{"gain_aug_db": 10, "n_mels": 64, "input": "log_mel", "norm": "batchnorm", "pixel_unshuffle": 2, "eps": 1e-08, "one_sided": true, "lr_schedule": "cosine"}
Rows from block 14 of a small spectrogram enhancement model, named by matrix and row number. Rows with one number belong to one channel. Each number is 128 + 32 x the weight over its row's rms, rounded and kept within 0 to 255. All counts start at 0. Numbers have three digits each.
After each channel's rows are labels from the 100 clips, of 14976, where the channel reaches its highest value: "top examples" is what is common among them. Only what is clearly more common there than usual is listed. The data: two synthetic voices taking turns or overlapping, over music, noise or silence. In brackets: how many of the 100, against the usual share in percent.
# convs1: first pointwise conv (model.decb.1.0.convs.1.weight, 96x192x1x1), inputs 0-191
# convs3: second pointwise conv (model.decb.1.0.convs.3.weight, 96x96x1x1, transposed), outputs 0-95

convs1.8:146153125120155105094162107148098136133148118103086116104107155195142150132147126128176150132112131157099109165174101131100106128125137151145122116097139140132105138158114152131150103103048160100117158092158126147123142165151125118138134119100127121134113137110129124129114109098131134134155181101140050149141182133124072125162106000058165110111199202203135103120137078134115136165126104217138138148139127090143148100160111116089112138159076076106152148129154169138131148201169120173133108132096141143156114164109079131136153111158123176106098140203153181124104128181163138151
convs3.8:153145149119133135113101242125133084125136137087138112122085125145091124102131131119103178083098139145107105120098130155108183085147133145087139170142125156051128107118158144146186092128116147114084131094127139177155143094103048089129173134188130139145119139137103143101061099121200062173
top examples: background: everyday noise (87 vs 34.3); engine (49 vs 2.6)

convs1.19:087144119122160081138110128117124122125119114136124100112142125162117137115138124126131133123130091119139071209108118115171093119136117141107137145150128119134132126129104137114127135118034135135117145122133160135106136150133129123102108132098151170126166147123108140134115138084130125051130098227134188120125097100090124106141149182106105143184126066137154117068123152126096135101150084058085171163161089119191137105175067144156108131162109134186132070108190255122162129154067163130163162148075099133064120117087084145156045092120140203112090124085124115102122102090154126101
convs3.19:133125152104096148174097112116097130105128143048165149141129156104134114145135129110115104162126116108074141138135100108141141123121155145142134119109139095156129105096145132102094113127142149137082116084148095136000146156149140120120139127161074203121152131073145107099127125136116139146
top examples: background: everyday noise (61 vs 34.3); mains hum (52 vs 5); engine (38 vs 2.6)

convs1.74:110121129117203117113101079126129103113133119117113164150117111205119140125151127129120132123125107107114095168111106123157118133131123140119122161136136117130138117128134140118098105115042119140123176121139113135125109101136136145132118136146102143121152155110114135114136137093127132118104186033103104187127054134063107180190033129130094069179155169143106089052155120088132123132074130188113196138120172114105081151165154138179113125166143171143121240117092131128176146107091195143150133127180158082087078133129132156167157138078110148085132226180172138139091102139151143085
convs3.74:134053164073111133156137135146173165108100119104207118097111140085114125108113173137178142128135121133115081125081132093133160128138087092088110106174117072097079125098137138131151140150055138140163206141145121148044095097158132170172101153160083103138153109055160108116134123137171115134
top examples: mains hum (54 vs 5)

convs1.22:170114107164168121110184169151119180156135126059080107071135157128140058169068113088130153139106117121100123127091098132138100104095184037124128102105117131162168120160082169113162124131125166062115109092147129143077149156133138119140174115079142147124074117130133134144126119081114131168157107166147140095172121088166149087090195203125182135123100132098150176164142148159097075094052143181094106142132102129128111126161073131105118129195115132136152135108081111066117145142142126079144117129156149082155092065131157123169132147113197099118111154044114076092133127173090124144
convs3.22:099095168115098136181103080118108012098123082102103131120137146101099139116145085099132107155136123093130119148104101181157124000120125158161129082110163122178132123126145169127114135149052116141121173152135101138122075164111177121107153139110147097135129097146158060119149129130091098116
top examples: background: everyday noise (93 vs 34.3); stream (47 vs 2.8); engine (25 vs 2.6)

convs1.91:095118137158124088059192117127138106059144127124086156105120139113144089145149123147156142118178058090104094174129117125073129127133146103145142098135178167147169152153212121164082085153090165118132159136163163143227098132121154135083197173127123076159129124112091109162181110120094138163187163122113101157087077141165105133121143126104124130139183110153127116110124026157136112158116132140146080095059095138118141169126122089123142123091132128099136190123093178081129115133135112132119146091146116117151153122111079120112120211049142081133140080177072171118136138125134180101
convs3.91:114157143137129177117132148175116107084157099162145103125160123111132143111138102104067138084113147186161111084173153120085113131133066114066074174147112173166084134134087099124136183094103115100148165062103185126112111077158099195102154114145117167166205134112135139128135141067134082108
top examples: quiet level (63 vs 28.6)

convs1.18:127117132107112122127109128121116079087154138132086121149152114117074151126156114147152126120110113128115129133218121109131126135159130122152157139177188132133181118119114130115108072127062103147145148116089108170147166135156133107126089161084145136154145150099099126119128097165151143180128093112183109144125085102151158148181160086065157111185161155190087109177178130130150121121089147124118143118090147142053122145138061150163126137108145210120171192144111037123053164155134156125124160095168079031190051063150147139122123113063122176063168142123141112136148102124095138127
convs3.18:203156102144100121105127119186150113108136109117144132151093149151130157088088102101189138082123166156138162142171159030100138109145110128109124142120073136093142126105134167101186122165205123097165147142087134138100174138163127164214114107179070140152108118114169075176103121124131119142
top examples: mains hum (67 vs 5)

convs1.53:111095131147110150106013105114110155112174129097161145126141136158106153122126096068106147111120147172107082119147104133159115114127170123129111146175127146171096186120057146176217148133108108089091074131133212141106149102095089117123114168106192164104167188156171112123164135120178144110125127174125183123105123092084166143108018140122072076104111119112183142123144119083139167158126128081136144100169120153106203133087125159196157138130188102081126102108116129114119104130184124149092122107080138106167130129141131077134114129102148158091124075106127094124117149163153173139
convs3.53:176100024039123193100155128105137104158109135163110175102093172155172123122128129115156155115154176105116111202129128128152170115134143169155127091113089094147133097091152111119108219150120152125109132169183112167127129125118141073166127161127148157088132129149150115088179161154151140145
top examples: background: none (62 vs 32.3)

convs1.90:114128101152011126121121101106183089131154079056194137195105126051137087104091119130114155116162124131098120123154133144141197117101118124115137186113131090127119123113178128055104106073128074036071137138149103119116125122127120128111125146095141107104109146126111148119110134103216155134086099156069115138139147092144096083155118103147127136157153194141097141126058138210147172122090158077144133093184144101166143103185111154068158127137162127108153146161118146130152085189118154142121125167152145136156094128121127186160161139126175121116117128149132083132084085164128164151
convs3.90:131106121201126170108128180160111151158104101127188113108118194131081125154132126122131108126152132040193108118161123156134188150166145129120134079173140089091126151127120150177154175083174140130115136137141081118129110170162165063143126170097176091171162090138165124151129044129109109122
top examples: background: none (79 vs 32.3); mains hum (72 vs 5)

convs1.30:134218148141147112123122094091114125077110135139201159100170111171149085143141109129148150092165116117104106156183146101095147215089163136255094143059061136046181153110173157108145139085095146097133145205124170116109155088142123127136133170139117101065147115129119111077128176023116162108090108199155106145124108136128121129140141119100135114111157180115078122115135079121114116079135077115107116147152124094144112138114128116093131137155153080165100146093099100129163181138156112145075131153146090126121110129120114112110105094128136142101088145140132108110144166142154085158
convs3.30:112114144113140120107112080136144130096114129126114094173092070130135136096079058143105113111123129154083137059129164116144098121084088064127116180158057152108131143123119064165157073101091116086180141126076165148148133187137097164128050102172137126119064172147129134157102157136149126171
top examples: background: none (71 vs 32.3); clipping (42 vs 8.2)

convs1.32:103131097140087148133139111113083183114130164142134115159138110160141134163098149139191090107128119097181153083054133116134165128130142093149117146124124122182091091156136153193128174114255139196083133125099114159099142137174131156110149185101093153125145152113142152131170105128180075135142124156084126175092070134094126149135124147111145109183148149123190110163137118040136108115102129116141147149123155120111155134109205142152177146173116121112071091118146057108118128154096152103121138128156094099145077122212178113067118108142176165111161160128092163112143119175100111166
convs3.32:155126107085114113059168096133132145152113133111141105118132119105140082102106167158099127087142111180112180156098137102126173167169173141114120150129141119090119162156054094162084178144177086095131048148116136067142119077096106133163142059113063080174093176103119112118109172113117116106
top examples: background: none (72 vs 32.3)

convs1.85:115127129115143124146061110142112109076129118149112117157158090198111131132149124113119116127114107129125148135144140127128107123137137140137128143128123116132129098118120134116116104120041098128097165138136114152122135117127130139113088164113121152126153163119108121112120126122126136143109182102089108152160136113000104092147129103091141103117121152135176118128167134114126114073098087142070061110171107134150150145041186149167131140115113130115094092126141154146076153135106165158156096114070177166039091117093122165207115094123062189099107087178183128158163138159140101114
convs3.85:053139137123018132111165153130071057143170147158178143110155155157147171116134124138145196012146108115130164162111121157139136181158109140133116110104169098129151169100129133102155147118173110129173175162131074110096133120130115127135146120153117158133169162135130093120153143144146175100
top examples: mains hum (55 vs 5)

convs1.68:110143093136132123119150096152038129149151126087099129132118138157167240108138118155180141133134135168144128143224117146101136091106152137152138129070172104140018171172115145149129095109023130123142125073153136149142147163175136112125137129097097107128118144097127123105120122135092099120129076130141161096110092133125154117120118222111137124147084002138214131080137163148145135087130112149133080098114142135119130186184081125127206122130150126145110157163110100129072143063119109107141082114151131120141118129144176130126113126136138142144168121134114122148093123141068146133
convs3.68:075123175133137138183162120192119056105126147132123098092157144116157152102107071119096100145124093129130147133131099123134104081165107116173092100127123095168086129110098127108096117216104108111175123102108125068146101123146225161118125127066151130114127089125098150162105116029113091116
top examples: background: everyday noise (87 vs 34.3); helicopter (36 vs 2.7); typing (25 vs 2.5)

convs1.24:162162139112043128107068077116117121129181095162140106130142056213120169087138134127125110139124091159131127127159109130163133195094101114128107127181084078189134174166170132139115064203099115135127148123155140159226148116135095151136153113080050083137122167123124148124097152150117064095125119046111129128144149090106130116098155157126182146091178153129148155161178121149101109099140116144139117152143106082131052157118154101087137117130081133133183157107131119141164126134090110120114103135120111164110087127093132086163081143133161038158113190112121069132104149115102117152
convs3.24:157059137164152157142089135121126153105153164113127120096106118127122119080141075143133101153135164094105102140094118117180108161107132150104124072172165104124154103157126153143174104107118154117095093181142063129176138190134137023116107124102209115100159088132161127149173121153087165055
top examples: quiet level (60 vs 28.6); clipping (34 vs 8.2)

convs1.81:095132122050137147160153152125170072163150144119136168131149139188116121147255136059146062107148113090087087139142120141117135137195097138141150110146103132147118136111142105125136057069062118127101101163080150125144102092127124082124056164255108142180134115117150112103156102184173210189183138138165126098119130134132107112120113106091127126112110142100148153123151136130169118110109125193122138140077117123093138147134118128138103124146135199096141208119115139115152142133129122100129130119126119109127089075146129132153102102114110111112158088104171125173165153137128125145
convs3.81:159113221149100180166134170095133134106150134157125119058152152151159136130160085106115152090135101104124095109110165154166179149189139122184109099118200145173129127089192100116103139157102155129066137176151119128103131165081169124131085121125117156055144125128135130087080141181144146164
top examples: mains hum (57 vs 5)

convs1.55:134108139016110098205111157043044080142142167164137092176154160086138149160178131147092092097126135173107121126205142072111131130181136140119143123076120087128160083099131100105118112111061109182115152143096104195082126125130120156131122154129090138116154140085055141090127068171110122093119139137102188155092122133107143127117131100066102087150120140113169068118130201133128122089123143135099116088118113117126148146148141194109146109120129189129065072097141141131141143070067109148107133161136159153138103136113117136133126100154078148138112072126164179150178143143124117119
convs3.55:110131160144114095113108121167135079127156137116127090145179128132156187105113109095022114080125083128124119131021195154127068120155120118113158111112148131130076151184140081184145101106126107098148115152122110099121118102114135089110097083138149175041102127112146128152153190139121142134
top examples: mains hum (44 vs 5); clipping (42 vs 8.2)

convs1.7:138098141178102106177121132103123019139199071146178157102085052122120131095124110133197094158180158098111125132111117135139141099110143160126149130100143112038063163111161120092123058108158065101130164088157114116148074115143113146106205114075144111093100211118070099108105118143124198076137093044095104102130168099120117118133146160114106108160120157118225120106142128138124130107152119145092146136089131124116106119112169109124132200164133096156145116153109111103146093131157067154102100155111121111154114130177155129133161149142136132116124143136111051122099144137129149109
convs3.7:148106183091147078120129106058170144141144161149150168161153044150151141095114128140099132080133092111083101148178149158162143186106139123105128138087099171110107108189142040109118179147162094119107100115118195156162159133087091095154095089106077148095137118150076141132143157107136113138
top examples: thin (high-pass) (94 vs 12.1)

convs1.86:122127061116126128116127150081035113162146116071145079153134111089115187110125124133160125139124133160142129138207134143096152101080186144165146125090207082146000159177146168122130096117097117093140126102160133127123135186174147132125131120107097113117132149100128121122098135143119119127117136080139173113104137129122089140124115060193110129143146181146139114151146082118128113095110125119157076114118143121113142029183156104130093126117170120147107129132138129158113124132175132073133112107137140123144135132134077147172133154124102115111118161095145140089044163153129226115
convs3.86:149122146127117136149100255124110134130085145077106133122116100153070134155088121128182118211149110110119120125135122140131077107064155118120142114098155128065134158149107166114188142147133073135113112173108141113089115147134067133130121139087107100150115144141117119166124111107077095117
top examples: background: everyday noise (85 vs 34.3); helicopter (55 vs 2.7)

convs1.88:166150123126100084149113123140099080056123147101146117182120139031108122142111140122053084150132151152099132136183125136106087163109125106137139187144105192144160119134136150096103085121155099182152170147112160156126133121123127127108129157072141115139093169084123129119145095176175116172121116106125127099076147146173120119124129115137127118151125140103216110119091147180244138168145101129187192138073080145125091133164196133120173144106161128181146174129079142079157151142115084164146163127146127138159100107099106112147152161159228117075117134111105140102056159115103163145
convs3.88:154149131104098116108147119114088083070170116176091112159177105132124112135144125111059139114126130122173092119184144137125120105143133122105128143000107153136127131125020135151160104082102161087165158166119164128134126105117129161141098090086144094149078128129147115130127087053097146123
top examples: background: none (70 vs 32.3)

convs1.50:046160096109098095027170119186163129090118104129068111142114116115166062119142151099159100129158117087097074158091062179104185127104122155161114142099170120135111087103099090118149111078130143085196127149087153165117128124143117137094122159228086089100070131133098139176157115105119216075093164105168112107134104099106113126145135115108143145190110144102166123102112178119105145133092103166103128085166142156116133106085137182188114093127109177078157107100104152129079095132141144143137144081095077139171121138126142141154134132080122120149088117132116192125125112154136084108
convs3.50:149177107124105109068105103187164104092151126129145114151114054120101174101066107171137099110088102190085161103141171150095109118117098117123087173172062165112086148150113133148152104141098160071179149086072116125089102091188098151113069098134131116137112156134114093140130173129097127159
top examples: background: everyday noise (78 vs 34.3); crickets (48 vs 2.8)

convs1.23:138147123135186122105107103135121168112150142145139127094097110219122149118119137070194141121131149124136110149137113123148119116114137126134137137118151136138178148127086163146180099129028141090142121093139114147068153076155087121142074138103137150142124144178111140100128125088165160090089078183089180132122130112035230126097170151117108139159076094081177116091117170134103127103161106185099145120069121069146166126114114084136105154173183137175112119099091073133117091096153110130180124145098143077074150161112145117061148114179163177049151143124097178155109131124131125136
convs3.23:138147157132182116097154152148146058103102140145128081162164105142159103095107072109128124121095120145164138125142130099107097039149086099089146090123115126172096103165076127153162141140105084110144137095109146096209146113144142245157100147123128101124085115175099181170128087136111089133
top examples: background: everyday noise (90 vs 34.3); engine (84 vs 2.6)